config = dict(
    encoder_arch='poolformer',
    model='segmentation model',
    dataset='simulated fluorescence microscopy of cells',
    train_examples=97500,
    image_size=48,
    crop_scale_min=1,
    horizontal_flip=True,
    translate=0.06,
    cutout=0.25,
    num_classes=3,
    encoder_norm='rmsnorm',
    encoder_norm_position='pre',
    encoder_activation='swiglu',
    encoder_mlp_ratio=3,
    encoder_parallel_block=True,
    encoder_inner_norm=False,
    encoder_drop_path=0.05,
    encoder_patch_size=[2, 2],
    encoder_depths=[3, 3, 3],
    encoder_widths=[48, 96, 192],
    decoder_norm='batchnorm',
    decoder_activation='leaky_relu',
    decoder_channel_attention='se',
    decoder_widths=[48, 96, 144, 192],
    decoder_blocks_per_level=3,
    decoder_block='basic',
    decoder_attention=False,
    decoder_upsampling='transposed_conv',
    init='kaiming_normal',
    residual_init='none',
    optimizer='normuon',
    muon_scale='match_rms_adamw',
    learning_rate=0.0055,
    momentum=0.9,
    nesterov=True,
    orthogonalizer='newton_schulz_5',
    adamw_lr_other_params=0.00093,
    magnitude_pruning=0.7,
    max_steps=2200,
    batch_size=64,
    epochs=1.4,
    lr_schedule='wsd',
    decay_fraction=0.4,
    final_lr_fraction=0,
    warmup_steps=220,
    weight_decay=0.4,
    adamw_weight_decay_other_params=0.05,
)
Rows from block 4 of the decoder of a small segmentation model, named by matrix and row number. Rows with one number belong to one channel. Each number is 500 + 25 x the weight over its row's rms, rounded and kept within 0 to 999. All counts start at 0. Numbers have three digits each.
After each channel's rows are labels from the 100 images, of 14976, where the channel reaches its highest value: "responds to" is what is common among them. Only what is clearly more common there than usual is listed. The data: simulated fluorescence microscopy of cells. In brackets: how many of the 100.
# convs0: first 3x3 conv (decoder.decb.0.2.convs.0.weight, 144x144x3x3, each kernel summed), inputs 0-143
# convs1: second 3x3 conv (decoder.decb.0.2.convs.1.weight, 144x144x3x3, transposed, each kernel summed), outputs 0-143

convs0.6:503513501480488468495502504515506493494500486482423500497503489500530481482469528442500453494473503520489503462503500501490492494507521503434471517507441478500494495480489539483472489508483455487581465500459495490495508517499544500490501508547510486499488486500522480478491504485530499512508520505503501499519494471474500505465511506472527553480487469497474501450486494467486500505486470544498563498499482505544469510494496440515416
convs1.6:506523500497539538479497501521510543484498496526516504523499511524487492445479502513489519498520494500509530489463524492470499541529520481469506486494468472539485532494525417537487541523498496497506523493526512507527415505499522496497527485489442497520477514492488485499522506491490486455462493490462515508499492485529479522516488496507457476545485529422500536524457485494487498511503456496516513479486561513463512487474485537482487
responds to: few cells (53); cells: one or two (53); fragmented nuclei (38)

convs0.122:465461521487504515547501490492505500472500480500514514497483537489502480549485483479507500504493497486464485482536515480494460483476510470444464495496512540494495566480516495493511502509481497539481524516512492467468497499510519500430451509457506470476508458509488484503524485479527516443450486484498474501491467500520483498493485472443498579524478449499490437489542463496503508488513468500481488510491497509499494492536462495471490
convs1.122:523465502482549543521515501498514556464493514528490488465488494540479491500500474482487554512518475500504494469484500483488490475511493468505533538477501464476516496524512535494556498517593486483500522465518493510523478527483493513529448481512450524516506478485507499472507477515532477518475508478488531533530514521519520488551518431468476480519506498459506509517523505511479502502515473462507487500528492477449476499469510519500537
responds to: out of focus (88); membrane rim (61)

convs0.119:477489500494513473485466470525495491486562501469498506495489487461467479504500500475497503505529454472487477500434487495499505532476486496470463500461516501467491520484477475513506470486496430493485501505532478487502496478516500503487478488473532541480512508491492499491500500487496475512516507519484491527540500556487464445455518498499505446550499425461500537540487480501533528477500535467501490473546500494493511516442500520488545
convs1.119:455506498487543560512487506489509499472475482516501526480518502500506503493505500514519542479471508508503499430527506502500513501476505523511485472477471522529527460467542506526514522490544482525476493482502486478557477507520494532505479534497477475504478499501527481499497514501493520462548488494495510466467498511524507500481501547499481496445515488493520491512524502480519558452412500507440485501509535475484459466477501493500438
responds to: few cells (73); cells: one or two (73)

convs0.8:533481509464509500457502490475474516528474470499470489507488518502518456500484492486475495481461484469480430500472476511527508515463478518472527468498547475480500440456486478492497484492494499472514450494493511569474415528483524497481459479500507543524481539488549470506502501483471507509472490489485525515503511463507511497516474488491495540493486498474479492483461489500472480531519495507558470486475478502500511459514484471490487
convs1.8:532484499469500500507536503471498500507501484511526478539500466526514468493509502500479495500489502463496495553513552520508463516500515507542474495485522519472527490517497595505508494473489484468526500479498490485529504500494509499501493477495482547483511465502437484492468497428487458457500484503512496477470500488448519517476524510492476510499537535478500516488490525503521430497475499505497553491529524569506511525506469489525541
responds to: out of focus (63); membrane rim (48)

convs0.20:509507481532500483524482498510510511529538542502449487521495441500487463511469487573529537512472510509481462497492516470475487503492485508499527496500440509507480498456471509516467450508490488515517490477529476468493494506496444458503518524518505511467469487487442500495525492499474450452521521492498450485496499486492451490495508451508458511465525497448448466496505467490496517527497487500450487513488483524510494508476485493507491
convs1.20:509452497492502518485470498530501508500481486523500502508458579499500484490487460508495508458489510477498534504464508493489512499498541517510505459496557491520493507492489450541478535444514471500474463498428503497525508527499492557499474500463489473506535490487489507495464460499493505474538514446513500470538513517504545510496490508500506500522485499503507480522486513531430518460496485513502534547539464546517493505492500477531498
responds to: out of focus (48); membrane rim (30); long thin cells (30)

convs0.60:500476505477464500506495513543448497460486488521493484526507500492503470487483498542507496491424482481498533511476491500490484491505494523485525474516520504515478574493442511456506488476494509524481478483520534560526417506441463493499497494487539527536455521484468551494530479500438508527492488518495488485532497486500490529494500492500513489471487516480494517519499481494452504480487526516505453490487530512511481517523500513465496
convs1.60:486486489504514515493463500495530450485508481477513518526492519520571486541521512540466510439507500489500515509483494485493474505489452510482498567494492500480514479457505473488475483540510477480490511531492506510488542499487542509494502450530492485492511482513489443442463477486515521458490508475510500499474500500533493513479499513485477552498507486474478531491498495468559495484564442500479487500482473517508456517475540501497468
responds to: crowded (54); cells: ten or more (54); long thin cells (46); membrane rim (34)

convs0.103:505496491490477515515515522487457471477546477495511489476476563499499497521516546488466555472506486500514501485475480524523455468470499477456490475506500429457488477490511519464489482477500466514460498502503438470497493479470507493489504501518534491477491514496495480502500473488486456502475461492525502503525503475502493518510478475500499516500516504501529478467517483500552548455510513478489528482485436496575483465497554510485483
convs1.103:503472474497549472467512514484493496442517511460519482525494476500509514480448493486456520508539466522488522497490485505471498535497458518472494509483500470538474522507496476526524494500469521529509498495488519491556457498499460495416499471499470535501518486501510525468467495495485497508521528512533498483494500492493538500500512474503449483518468467476464557527491520513478487488486484516523507426501501494449537476511500484538470
responds to: fragmented nuclei (37)

convs0.114:490494444514455477499480503444465500500530491536495489491487515488526517527458515493542488517483471507520506523508476494521499469492515476502499500538489494534472449469500495514471506516461474521462464500517465485490500481483483486492483506483514500494470519503474479526541525522423462491508482507519481474521501478530433468515542465483462509468455500500440476497488517515420524505491500482500464508519507514458512492489489500486483
convs1.114:485535496492542519494496531493500522525521496506507510475497522483538566519500450511466523456491531512484493498508487543507535498483531466448481482505510492505469484538498493486493509488549492519481512494502511509564495539499501496500526497511520476500536463502481491501467471471538516540509492538464550484488500500513503522503484473530518506562490498443513477517503528502499443529504442455523482490551488511507511500473495440495485
responds to: out of focus (42); long thin cells (32)

convs0.15:434483502469514480480485512481453501476481482485506497495494473478515476508459537473507500479496497514506513437500439500534536479514473479492476486449500523485489473479507487502523419529465456454507494500497467499496492484555550518477486490494533498551489495465490427499496485478486480465526516425505499466550492500499498489480506480467500500480502500484501473503492498504491508493487493498498525516493539499490501506492484465485461
convs1.15:514555521511472480485489510511505494504476527479502462545543475477490523500484462501497497499518513489543498525490460458504489513498512522473500482488442465525475500506476456515469526565525474485459504464484476504513503479494481493503463441500509495488493497482494502471499496477476476498531513519443533512422520546464460495490446504475526510509457468486511485482506502477490513483523515495506501488465530519489473516485531490547538
responds to: fragmented nuclei (81)

convs0.69:530482497480492483521505500503439494497483499499498501500491500389474493497484472477492512509441482480520497506481492529468540454478509499503493499487458497514527452497512522517475501472491461496559507493455490476473558482485500518474489488519493491494467503500490479508423500478505517523501457477463505504512484475492500509508491467481474420470473497517500480500470499475500499460466493514507458472468470488510483514522487492509499
convs1.69:492503486505484454485546477498505459494521478474510488492483418496509437471480526523489443506509521483519495517528518453542465531505524502492458488509504486500476488518504498493496465540470507478509490437544504523483466509535484488507513507496521491521507551488507553460502490497507470475481450529472501525505490487506518495496492511535491523505499421468519494525485518526473502525501497482502524511526505511500453455507483493522530
responds to: few cells (91); cells: one or two (91)

convs0.106:482437507494483514536493501441474473464480477487487496435508481494474492508540488514496500495503517475539506505484500489505485513460501522508517496505505478501500514471505463511503509501452521512531499509481521479476486484479528473522476481487497502496430466495470545488502461533482486535518490500497500489504500435489492509484426500502505465547511562444459483458489498486459491487455499509482498515497495489498491493515450519494444
convs1.106:510527455504476478506462537517432497556498474500511467550518489485486506514528483500476517509521485476497498526459486501503483531440446514514524505447495508489494504541503530471508515487568474508500532522489494509556510516558527501473454538480496500492480526516464490503510503493512530471477493500486489568522495500463486548506531506507495500477467486487519493521508487508496512500563515540476517517526506499500507489510524480481483
responds to: fragmented nuclei (37)

convs0.101:484492468525489502501487500458556505474485457525441487500483486466531437494506463500451507470491480490485534479507509502464483500480503500557505497501504468498442504506540550496452503440503513513507491484505528500483475502510536515492493497532500485474445490497470497493496473507478458488509511490445498452497487556489534476500511469503507529444461483539509473521503560485487505501508525485500492472496506489457497506496502508519499
convs1.101:500522465496509481497480511471504500519501503476490498409483501472486449491490532514467491521518492500513482498546446500519519534521497462511492492534493500493461523486485488500523501509515502477444489489478516510500500508489525477504507467517500530486511494520516517477486476506491472518534509492543491500494497469505494531429500481520487527519567500490493523478500501515500438500491506464468460505535542523471415570515485516485499
responds to: membrane rim (45)

convs0.74:501494424484463504444478481511462507479497503502481525475488463518543511492485503549506482489479471467488512569514448514435488492514507496500484498471523505483515469558495515470493478511506527530510519486496479464486478476479483490512500445521478478533508500483470528495502473518529521521516482479475536499525463502498510544492526469504491479464520523520502496473498459467446459517512484474507500492465486501493478462527483522511468
convs1.74:493530500514501470536487543491514502534507492502480481500502507388496500496474519490465500482541492532509491493474515500480455519500499543515515506522517488548532536460492493475451492523493504466492511501557565538500515468510526496500488458526500500489495477550498491509502512492500500497441496491500500500528502499503465501481460521499463450552465517512521538503517513485475469500504508538497481490485495499448532507521465506500480
responds to: long thin cells (43)

convs0.19:480450539500492510552531502487453478501480484503519527453474502456506465492460467535508455482457466481500486517484515500497488538532542464550468488520537485508487507488498491494516494474494500498523531504479553435532495489467462474500485506508516485468468526524518517511549441483511503516469497500504498484523516479476536474505497500520476523535528495467502505492529504493460514479490495526484519467482545500499482505538485489503448
convs1.19:541508449510470501487512529505494494510494503459480487525448521502463499516523498498529500474485479497486465483508505499492527561477465511490478499495466488501489486500512505510534517562514475492475481495520475506484513481512466460513522487477491499523495499526460475483499544459494473452491492575564481508492471490487470503519507507507483478503490502437511492503474481510519511459503486500453500481437495487499549477426516531522494
responds to: out of focus (50); membrane rim (31)

convs0.79:489521479449516472449519516467515530519467504505490518504484497504507504500473532512457475500507510499480500473487539513506517484479498472474511497475492495502475435515487531470460477489514521500486566520520459512530480477476492500473517500486517461463525485485472485499519491490481488482525466469436454488577529500451500522483486467506535482487495518509455508449517492483502459482471481489500499502493431487543486500525509499508487
convs1.79:500507462484476489538503505482510454527498493500448455504496500510489492484461493524464491487514488513500474468478491494500500488539485481477457517493520502535582511500500509469438497521500524520539516450509536476491500532510487465506476444490493489501505566496478500522526494487518477476478512488505507518517496490508423513515468480493494501510491453552489501521522537482482526513543521497499484477524519538448485513511500498444522
responds to: long thin cells (68); crowded (58); cells: ten or more (58)

convs0.142:514499491477466505520521496504519476502508446462483477483483482488505488514492513536491516482469509523515475472495433513464406488500491516492502500500500486511500550442483485533477525546528508473454501508496501492502484448505508507493473500450485518480449512504462500481443454499463508502461504482520475500494479471467500534523493512478514518522481499513491450449481500495483461496506512465490514509519509483496542463521510482459515
convs1.142:454527501538476522444518535495490501487484525512496536483494538500507509484534508482529472473515512497465482532532538494484531442470508499520517471480495521484514493592572477499543494460475510536515500507488488484500487510502485497496551485492482509475493487505538495478533537499541502517500500500505486499543484523503491500500504500488490576481493490482480518491509468485520494487520529469497484563482497485528483511498480563500526
responds to: crowded (51); cells: ten or more (51); out of focus (43); membrane rim (38)

convs0.94:479448518472491485462475496470519490485500455498496482496500485496480484492493495508500499493501447483531502497513500499393469465524493523553506504476459517477466516493474476510503471476510500463544479480488505531509452503430483500500477522501537517462444520508531489477483503483485458465515512506505523478507487508500461468500493445491516522490511504454485497482477553475511489499525515486502488495540509501485510502492490558470511
convs1.94:499495491506500497525500519467490579503502534512472488491500493505510487492491470476496479533486511481511499511486564510510569503489502447487502520465534493464498460440509472503529494504477494512489503571511501504465502489491538500474497528494490500514513453491478484550500515494482498519500512457522522534487468504510494517534485484474460538568527507486526537505535508533498491525503475516500482483504477467507492494491502412491473
responds to: few cells (96); cells: one or two (96); ring around the nucleus (31)

convs0.115:507473512427493491491495455579468480451502502505463511480491476509503514508491520515501499490488506502521467520509513495484489510501512555498486464548513513518477512502509462491519496438527468512513504521514509476505494471497586501500445500471514505519440489514521512502517488454497513500519561514510467516516481470484500495504466463505493473515489486486427517505516493538492538516515523480493555503506511519497483498503496533513511
convs1.115:500503528465518549492485486404516513522472475500512496484530504500510525478450497458489503511538526500499515518540508501525472502492493503476500489502454476560501554500490499490501506405492539518509501495506477497500478487492461509502530501461468478493505503478508536500492509475501493522462500509500544470519507486512500521523539503493508481511523524484528536495510514494533479510427483486517481498518551472477470465501461490533492
responds to: few cells (79); cells: one or two (79)

convs0.18:487472506490503473481475504503486500500528509455507493500487493483475500476471517442452487499512508485482490460472506455392500470418487477499476495478532542487479505467500432507469496489501491499511498502498490507499482499515517486480498524479495504488475500481531500456500498477497451500498481512495502481486516510502508472589489489465502482505461491474479510542497460517489501469545461484473491508474477497495486491483500467518535
convs1.18:575476484536529532530494478498491507514500485484450488529504487503507481440564475532522566500514522491497487456499579469479515479542478489467501498477497487497499499529476545497520476450510494479487493529497507467488537520457475506486526469511490517489500495514475513491489534519522530499478455480482517479523481486486530514495499492489453500512531467527498475484485506569516509497503496519479484468541496497521508480510500494469496
responds to: crowded (57); cells: ten or more (57)

convs0.9:486504456489483512530520479463479473492500524511440499500500487517552522498500519511508475500478515485453486515484517501469518496526496540486480496499512472498467548493486519513440492427467502494520500523500467456513501497510503511467507519491525490515482444512458504511494521482527489472518551481501500477536475474511465467522520517488532499518519491549486514511497457480500506508513500495509488495439509531506420491503500477450439
convs1.9:497520502517513500469408479483505496510495462489478480571491509482460501500474505495508471498492498492473482437499506467488468487538490485480458465494550516507484477525512499523510509548548564494490539526483520498524473505491505477489508445466478494491473551498537485481520491483495499485483485493543514515490511497538506461517536462499507475493504489468481532503507501526482513498524514533514538494445527473467501516460487491501496
responds to: few cells (52); cells: one or two (52); membrane rim (38)

convs0.29:486461513518474470433496457510488464500499482516533498486495497509541500472513493517499491495482477498503496460500512485501502503485437452477490482496495482543489478513500499500500491477512500470485497502500504525486515532515495520512457500475518443449450529500470499499470500497515503503509495480485502509510476465519492475504501484531458636495495510453505504488500530517550481483500507510542510491487486464459498463482471470506490
convs1.29:537512519500500459480513504500511497489576563489495537517500480486455500505492547461464509512476496467486505492488484491465539504480520471458511502483514512423526496497531493519503524477463467467480484497481496489510479473472511473511459530468488521471526475475484475517531516561485460502543473489506495491500494514476493461500500503458492478558491505515463504479498522469462478498502484492526551510500491499492446517514508491529507
responds to: out of focus (65); membrane rim (51)

convs0.11:514476484459498509500493468538490492492506504502489500520497494519492547559492490487502519502511497500491447496526541505501507481517509506478488512527477495497594449526465500478500507509498520502499503508477494491519482451495492500474534506486518461529502448502452491463507500487473515498500488451494481523523520484436498496512527461540503533504473522441533466509528478572508489501533507500532456495500475454500459536489511512522501
convs1.11:501512488500522497478512512519527515507445526496480481501489466492504507462512511487508449492499526503507497513477449447492499506525507533413486564537524500481502529476495505494488484457471485476551489466527490485511514488513538497501484469515534477503454496485515517502470498492503491493490474498516469484500517506526506475495505468531494489504542465550500482500484484480419495496544476527508552511500529546500507518492457491444500
responds to: long thin cells (88)

convs0.83:494474528489508461519524466485474452486485498501429536442488472500550489502487528506447485505508488479501487505537482482469520500519477512461588496478474505488504475489473517519479479509490485519520504501501492460488449489502505511462500478495515462483479500494496564510484497502468492535524498479497487512521548470475492499487505495505504541492510530491511493484524477486500493481505566488485486552522517525570514500467486484480471
convs1.83:552515559517492476500484500462547526526495516557477495545509511490444490496499495502500506459484525469503493477474502489522484551524516480488533514500492451500511504457551494519490500520493472465511487460495505537493483514508494484529500460483490524470488572503489500444494484500536475481500501486490491504462440510500499490521478451476461498498428515489462484486498491489463521513491521527520500467497525476506508489499527515516463
responds to: crowded (54); cells: ten or more (54); long thin cells (36)

convs0.84:498481522502483483515434500533488481475550500495487493462489481484491470486480477491501528525507486450500493491490499489456459462482492486482452506477484510481525512472509519503481489481457500495524508508510482476500473497500431509444558513493476482457459483507500469489471460495479493503503499501529428500494500451490495500473491507495488550476483513474456436500492523490525468500517486510476487480507492498526495463482421494494488
convs1.84:479518553487525517482487517496521497496489528558525560494497538514522494458545479491520500513443518492570518500542500496490509500501503491488527459500519525450477500484485504521526479523518495488479494490466486530498537491500500475495454500479484511539500469524484522495495503532524492493500497509495534485500492518519513443547503513500448483535531510499596513496478492515449518521475462502506469537459493505507474486508497480496492
responds to: fragmented nuclei (30)

convs0.126:491475491482485492585522499499459485481533497499494471493497497489483491531507529489482482495439499473470477504478491513464514502501512518468422484490496474480431461478469493497514477505462507485527494500485457499497528480484494511498493500504500466495490413493500462523476491560495500498483500490511516506428473493500490451518471496495472483497475496433492473446484476505521480508496505458500481500515501490516504482491483486509519
convs1.126:489512506504479487425542474533506494482504477528508505487472509549490514453529488522504497500492499489522467495523495499473448497497500494487527472509510501511448494500502502495509497516509484490482481461470509525509459496525458445548473500456503528495476544518475530521501498475498500492508476485506504503527485473479508477518509470496501461498478487510487481501516511527506531517533480519519507487540473527523491476456573614497497
responds to: fragmented nuclei (61)

convs0.21:512480501505493529484485458517514500446449533507500473488512519471486487510419508510509505485481510496530519494475510487455476487488483470456500469488432514500514489425487498504501506482522478463466481462460509516488485495502506517467499486518500454532456508500500521489471507471483488503543543492492446477521474515521486500476525495497530504506495455477514513526482444500519513530540483478500493506515529486483492469463515551480537
convs1.21:501496538507551479507500525500499506497490475500498485478510554508500503531535500482532476544544556510500449504493509491387498508523509461456512556512499501487516500479520522506479495492472477488493501501491485528563508531502538527468500516489490515463492512473512483512504499478514511536497464506488537461441486507485505494498500480471477544479495542484521500504487516500546492506500463513469503518449510499498505478506474482495455
responds to: few cells (58); cells: one or two (58)

convs0.105:482487544517487500499533477545498500493583487533492472497492530473503450481483557506489492495443499492506495502515491474461508479518485507494480502469496485477481492471490499533488500491546484514503498498519509500486425489508519501484504500493548481491487480491451511506462486487402507512467506489505485503500493492512494466526490479483486539503500525500475488556530483452506496464539503468491482490479484462508485446525480486475464
convs1.105:468476467497485500437456506500476489515484555480459591518470488491500493508511498459482471451500517524500521524462481532505514481491491540500551477496517504489457495500507472508500512521527472486544512451448485531495501471475495491501500474466485518535483487476520488444523511461500464482481492484490482487475494535493517483527498488480489519521503477490526509490450510518447537500500494512456499475531489497484546476513509492504500
responds to: fragmented nuclei (55)

convs0.70:531485476479504500498511578467494487519500504495502495513500476497502501548500594483481519500503475514445519552499487509491535515454541480463507475521500506462500466500485468508512491464513503512496489510484455506452493471476487467500505502475500463500464487484497512502478508505504496479489485516482493500451508530472500482500448495501469493422482511510517486471445493479501508431500482479520511473453482474475482493515496490488467
convs1.70:493517459509524463500515500473503492499500488575505521514501497472513491527458495516447482490534469522500570518498536467487459487508487528499489488500495494508500481534491503503486457522458572475470543450504510460524500504511479505480501462486486528498500530503469475479487509503518508517500464493519492501511515509500507557434527485469515500503474500418495489499490532518483504518529517490513500480525541504513514460445492500504481
responds to: long thin cells (82)

convs0.135:500476500530466485537512489542506538476588510481490490493504506479489489500483476500535507520470487534469515515436495504478530499555475527493503502509493523490472499479544428495484504495482491470491554504498473527522470486514514487502484475499500473459478564497508508482525491500503460479504498498497495497508511471527500486421474474469500501528504436476519490505486511484466507549474522500490475494529502504490531480451491521501491
convs1.135:507489488493528552485481505433514505506500493513526570489486504513544504499520503485479537497528520518498506468493521525514533507518476521500512461471484544533504490500500485489500504509457490557457457488523506525545481477482525496501518516491575510505517491473485473488498500459513528498524515516511557483475525511480534482493507559539507485511459466494518509516496474539528525486482493498512502554503489481558493465529523482504529
responds to: few cells (66); cells: one or two (66); membrane rim (35)

convs0.118:499487458435500469497499507550515546504498521495500506499537463488497441495474544468491432515501504501497473521465504488496479463518536574530483495500536525465501488492485499468480500463471436491500500522500500491500506500504488516493455491480539513496525498491506470500524470474479477500452528541494489483505512441558504459516529506442500462496479509492492478508484508500507524529493457501514494465486498530475511505493511505484499
convs1.118:494502487474489488475483509500500544495484500443528475488500507527512472502497541546511536476469505516544554486493496524514522516511489485499489458491494491540441503501471518513517531511497531525471495526509467498511475476519526536484495488449505504521445540483527499500493514514500523521488488472484500481487534471524451504500512500497492540550568521484527535508505501513487455514448495459518540462503511499578483498526501481500500
responds to: few cells (81); cells: one or two (81); membrane rim (49)

convs0.116:497490497519512491497539531482505493525557535485533521487492509496516485545475525541510500509494498481463488479462510500493506467478508501389478521513472516512477491566488491500495491522495466492487522500467503517494491530501503524500532496475495449443506465496474518483490493523515503476569542495503465464468506459493531469463510485504478481507512460495521527475496507464500513504464522456509503453523473497509500520524518469495488
convs1.116:495500495496529493463519505479538470472545509506466590535526478529482503479529497553478500450512515489504497507542492496452483506504539507517481521533478536530500497471499507525498525580508492481484506518515487486515503494487537458510489516503487500502501514466548500491565509506498492537478484492526498539523503525497496494471509505536478477504476480499489482500498508512493511472541480499477506495439474508484498442501515566477509
responds to: membrane rim (45)

convs0.80:467518450474493495481496493495539492523475460500485524539500489500474493510494510507512504519504498521495490499482491533519502500484483477497459500514511518487513489496499543491546466521506502480481500504498544494496444499508503544477497509518518490497508507500436500488514501495500469455511468481487458483501519464474440478523484464500487615459480506491394471487500510518494491478472502499446514474487485516522499484490499490518506
convs1.80:528497515515509534486493488488438491513478581534457452505493526493477493503500455477510480480500505490517501504488512481484501508495497516529507505459481490444519427491495500480514496493535501510503512491492517474511519505484527475493500475480496503508485481472533493498507456467522493500511506452512499490525484498500526474501497452495518492550502491560525510450494502482400512495531469514499532536561493489490511523501495459468488
responds to: out of focus (97); membrane rim (45); look: fragmented nuclei (29)

convs0.28:474474480563509485527497552484495500494500482499491497524458500494474488515482502492493505500490489446512483500489500489469509505527476506497482488528493554515486454497496498484488476460442477502510500504471515522467484491477546521499503497520489459503481454500458501470494493535520477469497525470480509437528510488518468488509504533492504499526489464435467495524500464488508470506535483464477459485495478551484450473471466455463547
convs1.28:491470529487543527511497461510500500498492490484494504527521508497508494452476461496504502500531513506516576480504519498508509502491501533510558508485503452474482502485449520513496515536546485496504486505514520497494489517475501533463487543513489469442465521500536483473508459488492499516504483496480486496500471496494513500472544453495427485468545500488594524500469492516455503558513498516479494532495481520495521503511499470506478
responds to: few cells (62); cells: one or two (62)

convs0.109:500482487479477473527510480542514525516471484494516500499472507484490477523453482451539517482518473543547488487514475506500490482540530503493449492489499501478525482476495451508480507524514494500468493514477497498481490487486500474486510487437521516528471475475478513502544431544457476513471478497477488500506503449537527509449500481476520500491497481487470503469485529470478505509540498490527494500498469533481517499507498550436434
convs1.109:498480512482528499505525497505465526516476486494495512502502503493467523500517501477501470528492521482565504467437507497469471492512454487456513505516490484532514470493498520495488501474480532484557514458563544511505500497504512533437519487476500496500458510524537502516523505476538512479512511499526470523464518484501504519488475476545531504479489529503582507498522465516425495497504515488481503491529520472505431513522499508502506
responds to: few cells (77); cells: one or two (77); membrane rim (61)

convs0.35:494495470459506500511501516455488510490504490502481489511514528467501520527544539476514506500487455508516425482520460524470516501462519489506501506490526484471522466482493506475445499483488502471506486489531470468485498517529483531510453505509492514470488474490475482521529473532495517500507422499501491530521496490461485521491474461471486521524509508504505482500506519468529510508539438477487457500482522488519491424505476473435471
convs1.35:528480468507532475537505488528516543486461549512475502512502498505461476454506478501527454499438501491478471499482484475476522493515493532498504490500513474488483466496507490484525509526463484503535519536459448505497500504442558481511507480457504514519516470486465500525510476481513476491479490474521487458499509499494542470531505482518514462488471471497502530514489510547441487506554489523537510452536492512533490482498494490503452
responds to: long thin cells (94)